From a checkpoint of a small image VAE.
Training: normuon at rate 0.0056, 19900 steps, batches of 128.
Data: trained on fractals drawn by 1,000 iterated function systems, in grey, 295000 training examples, 8.6 epochs.
Rows from block 6 of the encoder, named by matrix and row number. Rows with one number belong to one neuron. Each number is 500 + 40 x the weight over its row's rms, rounded and kept within 0 to 999. All counts start at 0. Numbers have three digits each. After the name is the row's rms in percent of the matrix's.
# fc1: MLP up (encoder.blocks.6.mlp.fc1.weight, 1152x192), inputs 96-191
# fc2: MLP down (encoder.blocks.6.mlp.fc2.weight, 192x1152, transposed), outputs 96-191
fc1.878 083:448472391545519518473532516489528534491499474427510509527457516543566567410477491480518533509498483515459503421521401534476431447432539524497494478485497474561505503487515534400481613482450525517515496503559471464496540536399449534527472522502600463531560494498525519508481545549481427509
fc1.879 090:554542532538495475443496470472574507528511502509476546518523541575424526496552487470496497572490486472505544479535411541530528510479514530545542470486521492538514513587474572515538467549507483504553486415478482461503478486495562463506438445471511468491553453498512490499433522514452507470
fc1.880 073:479460464488549500504498480456470458539538538526439454543452486536529526461552508508469558559505484491486515550519489466422422491464570561412431489478497434463473520518470506556576503501458552555480479567522555515475513503434499517441494573447512544520506476491494583497590453473446457500
fc1.881 094:495431510527510487516507461504450524540602486500541503526430525424524500482501515520534447482552482568491499465570490496508529505443508533508569508512474525507539440486478504487508482516526536417439513491501559484504470453579484493450498459585609541479445511572511485532504433510504469500
fc1.882 092:539470522556546492447474471432494551535511504517489575495447535515413471491475439513457499447500466524488512560503524400517464550474488441559495508538485535470460482480501544505440531509500516471498467493586546511444541522593558500493472521475525520520438475449523568458437483505473484577
fc1.883 076:569448530443533507550452528537502516411494481477494498503485542473496549460583558475400463502508470454446518473516597536458481478442492512545551560479501551536465497512494452462535485517479452454496616519559576522426499486609582509551502556439522555530505494515437461499492495521477434504
fc1.884 109:498504511434470504460585502523423478529512535459434436570436522462439488484538539531507562470509464449440541520480484573466506535509483485539432472565541505498555513512492557498533580439459482462529509493499480552486471432503542573478525507510448566536465498401494566489467542485462510454
fc1.885 098:498513556458541436554488522546445465495549458505488537525504488532428457498535486506531481481505449462512532502507484471530489526572426501474427506464491498448514462468509491499518541417473482494437511535454435534470527422518564504476553458550476499573526535474486496476501538436496480545
fc1.886 083:535494502485515491503490551481446488506493537545549498486488546597600536511540486511521426488444506498500487505516563455466443474523557529520506534528459527432498514480535450500486472486495509518498488476455528607486485543539523558509500518528525480534437459508531531497559493538524587496
fc1.887 088:506450503482548544464451585540521446549466430497462479495528497499460530497478519428490501511586513589423545475518524497448478544535555554577404494413538506581564490508502531517501490453566490423537480521454494482505463530628480538561534470490458529522497519489572505512547525485565491465
fc1.888 073:554438550460517566528399532424514614490515511469465485523400486513496473471494483545508506494468485476486498508513446495521434553606545492447485451569442473546544553491514536475546477577560497518526467533515528469428558496455532510535443494512562485550511487469479551470476414464507503535
fc1.889 081:498511452442480546526490444457519526531444517558501501503464507525473541507517532524466470403500485490505526515510553514505418484549516617491483513490486445503424513480481496470560505443534540459453501495509480453468449472514495493460380532454462527478512533544477434452433569550486451428
fc1.890 106:487502573488509503449520484526514521493493578409483485499508498432551559505557533523509507478455464430451482458479468532541462533454470440498510530501587496501591502495511516456555524536532405441489500509546461416526455550500497438488496482505564512470501500511476513514513500519500535425
fc1.891 090:540474566521458520431485517522488439425515501553497557505525534540463580464471528496509481554490473438471499509498510486487532527465498534501494500478516554533572482521496521457464486488493606500474528404469451524452485446616459488511516513478542518559581538494532485501450569513463467494
fc1.892 083:449520519466511502460546424529595478559522503489476539494549542519502506506498474490480492441510608572451536521567504483434458555515540445431575503479439544493534464508506532534443468550546460550495463471528461431527491528506461519452542563482464486422446469460539555555508532490497519540
fc1.893 135:458450528488515459434558463540549481466515508519476497502523453535471518434504460470559467503562532436491485511487472495478487481456453492443391457549521528482485458451475515486453517506544489563479564507482492559455527580486534559491438502516553474423495438534526514599531523539514530495
fc1.894 079:476538489489514455442510459493542471477613507524571524584541516521524537508489566486497495514569539522489503481498515574504494485460431500470504504428514555492442488540492487478542483446521525503507499476513466539450439552483416498447508468541535491485514459534470553479513577483482461524
fc1.895 091:442468484528524534477419448613474458517523492590505502496438487463505462505548514620505528524435456477444484531532465512509528478516446421544498483505471537561473437509506474443445487461489490492541560534501479525483449510504468533553495473488519488486503522508438513502546525414491448489
fc1.896 090:515468502484551513440551519456437465575483494523458533489406454547533564409521521516514491494575381455481530506489478496450510498490430449530460453519437452554534566480466535474434567497527469497503506462467550540483575574463566528425498450505527503498524486426495566504473523571491469496
fc1.897 104:415519486513498531452429489549498492528482428503494505507492492522465558498480550475511533496533553509520532490469482453564414478455545531546466483437482559452454505495501476544446476446547573513442509491474572502453520520455526492511533499448505435512515471527451569496483497569531377418
fc1.898 117:479508479515438508472417472445464509463504502545545508530525507465611533487521508524496503482510495466535483491477505454476433555482529491455437485518502521496526483545472410541511502503501487431507495519504480544518468529494523554532482488454473477571544469486496553421531547500572472508
fc1.899 085:455462482426534545542462519532499513483480576512540494376515535461461476480498494538564535473454506541451506525454514541468515440535474542525492433589474574533525485451486507541465508532489525610442495464423451483528470498522478509542499528574503428455474546505434538566518461508515531526
fc1.900 114:471520464495431520587517528528449508479465469513465547441463490442514468529460532473495528500435479529501551426518576575473474450459511526473583423459538449569530512482440497480557487493499512485505528483544474479492494487553506555482495520543475560567470544510511458490484472431486593480
fc1.901 093:472451451450467484417493474579509489418495575528498562543498524502518510539534492436498468506535477486488469454473563508559524504451456445510549520442550486514530453517447500567458598576546510489478592496529447496501436505484476516516467522429515509413519498529401495537561558506524470512
fc1.902 114:488550587514467505533470443475542472504521520492590471487567420499472424449536463529496502521522483463514449495466509524526516480551533461474487484504488476414483498465408496468494427523514449467514536492480579488514477463528495484474492475483468541463472449502508540561479402577507509502
fc1.903 120:481509456525517530571503479493487530443513518493503471472460480515530483523530496421546435464497511546551464558466531491532508504406483498503440536484494509518398510520492504513541540570539445531443498531434515525382513464612529570534391506539512504510497521468389498453483481474513494546
fc1.904 101:478444491501548453530504549532519579491480513520507546476495466558508506503517554486485453494514499554502495440471460586532521556466651478472496493574462537476530487495531528520493431484480496534479582504477451549484459441537494492506415482463498495455490458523566509555447467486521515454
fc1.905 080:466510507529528589533529485476490521461544525494463421549529503467547514532512421463485492458513499473463534536543605496472479533559479461512516544473524485454496482520446513585475524474456520471573494560505546456439458492443446466525549498482500470491603466525495477554461461410490527410
fc1.906 116:507447511523489489509425481521528444493478503543482501434446462432516539443424508559488498516468467503543481551508518481478526484452577494536463509480428480515518510491508550606464492502469521472518479484431519537522500460502493528541508472501493538450523481595495584533481530481515521409
fc1.907 102:429527433467515467514511537504513485462542557614466484562485486544502519524511557478441538412426471512457465506491494517489576520509570435490439538546466482507519527482548587519515493466482481490522527462469500558489506493487579432535512478483516460462422479501524504511553512481585550491
fc1.908 104:535492494503473571436416455498512555494499539490514469558478466551556515423490578478477480490503549509516464497586481472526536440475473547510517499470547544459398454507511460603467528471503562482474402493464487522510479531527541473548530457479479479502444469438502443443547470500492535481
fc1.909 102:428533528543470440497468508483517477491493457507494546535460542498503431469458448479522488511492476461502509595509501533469477518524471514504563495487492492560492472527549449516466442507457620434515561553515432517459558469539496538497517556605532528484544416504437472459440493510464436475
fc2.878 075:559490562553522526473480488483494560467496465598453511475466462522528537502490461461484524469476513572502521488466507534520528515588510473469555504550520473538501470462522500581562461536536511451447524474474551457541555432497452474552503558485519489505440570491514499445524428561555474527
fc2.879 079:557497446569460500413505483544508515472433490486477426471543512490517540421439505465388546467467524510474513493440496563423485498533532471484467520500493551548533526516528526532444472451488482592448551379482534438457571466525468554466517442486463494536485516561537479568562474583494551493
fc2.880 056:513512584464537490542461536506517434520491544468502467395460569514443515593510477539502490515548491619482478479444482486493427476441458486533534517517542498412537517594491464581556481522439469527488464501505544470434490570568440532463481475482504515528571502492491584483564485490480539526
fc2.881 075:529531550440468471560498504518504437498461532478560473526512444559491422482433512482572416463498487503447490512498478458396505485564512544501439455458509474516500495487517497482487530458493521458576564532492526537539476504520518500584506570496501529470552464565529529486485484516466515482
fc2.882 118:498542471467549493420518590551537462456530463549465563426477464542461540472555506579498549502389525471489532529491465543542496526523550506481490443549524487479534437506489477484529560510511478541474469539523506459571454508554465499493439451507528463482483506448562506522478554516528440506
fc2.883 036:438551456483479532495512444514489490486532496487510466482495458559524493457476518516487493478474499521477540549484493503491503559536458550499529435498526453510551610460517571506553484452458550555568404528443525501561551553476542437519468484495468472462467543466484475499397523507545525507
fc2.884 119:509464512516532479565517524492532509497545524516557525517555486600466525521523516567449464510504471533505483461473563447385510476501445431498476555439465431525468532562589499524515496508547488491442540511463551443493573510439451492516585543453470452523510484502512547478514484436531579535
fc2.885 069:490507465501536413505563443507474459481495521469474505568548517529504508526465521493488478464529441542424511518451524558493556473526476515586484491552503503545584531543569544523483537467570535447451530493469543542498508536526497570488472454545517478597529445514553414436475523477491562381
fc2.886 109:473456507537456448523519544451577530537544460425511470528481496459524467499535483538523586511585548532499526527542451453474472446566426499521466432483552495532515557478521479506491438467399443570489518559502511520504473504486471489462569504520510494434483477498521498464420554496483480544
fc2.887 091:470441495576410544448492559533468532445570522559504515462460414384564508478513528504515527563438543379485484495444502424463490536452449509443469510422584581474561517543464503541495541480450461567508485559448492500564542542432485518545485509528549480548490511507458538525482488488497524543
fc2.888 043:514516510475473504531492485547511506533494514409518444433556471519515537481455513476476530453452559488464474574523435519485523499457510499467509570536575500499488512532517501487498446484503476486484455431482536486482516471442412538490520530471423535407492558499584485521550477606475509434
fc2.889 125:561433519406475510500572506529479482518472558524525486469505533491487566461510523421477494594509507539551521470571439470484543525552514518465476489532552526527513462487551525480538493544471536432512435514420457556616501504402421489554532504520490462474489490451535481475479486573568447524
fc2.890 068:463521485432501461511476446540478468473505453539491517534475442610562510567442486456488549569490491477525515527455498505512604500502468510432497539506466572513603549528501510507504525468509521561448516420476449563439549520526525577476507529531476459521565460477415459466540524522561477591
fc2.891 078:476413502588512463516560509518601476453544547484458452485515549482585530501501482439478499546509477599475508489547509468467513527511457533521546421446486542575499525591455511518469562468499498528498513485565508478525467485484481445522532500569549546453540531554478478537428501529542477502
fc2.892 062:496506483520517515553520512437441484517544525449508540475478442469573453487492486481483503511520361450478553526473470487441517491431505528462547527510559493543479522522468472448547514524503501462505517454551483525512499512444555509500448538521508487549561486450505505473476542514456482473
fc2.893 122:449572457499455509525562546507457513524466520484409543510449523490458483444552448515527561467493510415531492469467500446508476495502531488451493530560559479516514530533538481519547544470536530444573550479522468543471560557476508573536460477514497411542497475483552486476512443488504501497
fc2.894 038:475480480515454499500462526554478539547567461562464548376460533432565486409555481428479558514466490509493498488510522455515488552514463526455484516434476505483487555467458416461483533491494511492469515511464452546554563546500524486559427550546454524502537551483476503530486412541507503554
fc2.895 093:498535547392524467500479527483495566465484474440564524456512453485480537538451583569468495496521447536489510488522519539551543511471559544474485521511522476454445548483484511493521548502443469591449541475532439531458553405401533416521516488483501508533557554500553439492503543453518505504
fc2.896 090:526528510521444541530488435478577465484522530468526493539478541472444429446450512490477555506519562387469517508477498478526443491464451443502558520419546505523459539607532530562493490486483499390527563518490534517461525489473449535486464506531562432601480491502545531455490477508487455498
fc2.897 072:495486454498515559498526458528535464491552415491505473499533568484452565550496474565528520535489491491527464512563479512415547510549474494512478466473534482465492504478547548466545462467423442453497470507531502491448499396605558493564499505548480493415486522474557531580529569491523530541
fc2.898 095:412535573508499485566446455537525508524434467598465465518458500527469450466557374482543521457571518512464504513449443464517506502531442467571428486494498533467477523473508534534515558524477517422491469491463467533575493548537478445562444523566432493477497534499530530511498521502481547447
fc2.899 099:546456506495533475467433473449507517509455570502493507478520477527495479504489571469509480464496465556435474517532469499492533502501519508530504514528525428502518500466435460460506503492447526512502511518528518570466609473551431461487536566510469540500510482439556546506516584427389447553
fc2.900 057:457497463514507512451514508525550501510527448481488489489583473485509540487552489430521531537484477539525471467485599559510498502493507558508512478434509510524474513493461457549539493489528476467471480531507466512444539489497519528597465519463509452504494606493461552551557503489566471493
fc2.901 057:509519475430491507594516563508515473499561492430464552480476424511516495574533504548521515516459530439536489422534498504540486478445463560513546583512528498454454530490478516499549526468574575570491502533516554434486508566455610536489480488465489534538529523493537472524495499526484445493
fc2.902 082:498509540498594514549515505466459470537480479592529484470522451515558494521465498424468542517491539483483547482445556464525545513511574484411487573511485493478468527497509538527497457467604528516475505428481515506488534487452477488470458486485553403455433496476597453543554503498500531448
fc2.903 251:524519565394540483502524465494507473527433457580445561502458532508497469554455508486486487497535468499457461534535539490449500561538572522463522516488517498597513514591580456475474428543488544484479465482504453497603515510487545503452455562489481484504458501532550517574459513426431491503
fc2.904 092:471498520432551473484600454434514522511518454568460462569534518509434499498485561519463517529599516500459472561494540499562491496485561504535480552446438492534556476492527483441555540526448462437505481462526476529532516492544529514495543454482502503587429479530470485466570538462536529486
fc2.905 064:510535477528455494422491509469397487533537490439514539411470513498556475526509444595545510543458486584500493456506574515496511492523478543511540539610475428516486452452542458466450501507577562531454489566536472477531489465513462523500484522531553509551517542535422496525484399511442522553
fc2.906 057:469547491525507510527448489484511468571548495450513499456536487563547509534575510527534500503474489557469522489541466465602525503518401538527562529463463435449483553509462522475452452501469467538470549556573509451507445524504556493430469523466452467494465559427523573602489528519511450538
fc2.907 122:490577422500511509504508414445574566494529553551575454498448427503493497455507556572480507513544570529542481539522500490500538400524487526547507550505456479438568579523538466533486485533496495567542501550454489522508474496526527511469518531481464578497520446441515494526464482501487461574
fc2.908 089:606551501498455535503560414507538506489403463521477490453592506511547507503495500475523537500493505516430529502542418581500549420475495503468553534425507495551505527517526481488555475479566453466548447449547506550524428433483506472529503474525443485480493535524575444482492501580572517482
fc2.909 072:505529513505495452499550595491489532556457499543546538532481548500528505504486499536539545525558430560527510530552530529504471463524494465523465464548459474522470525540462497510447548489497516373518521460455469438454576532501482496545503512438510505516530488476523476517506574516428442563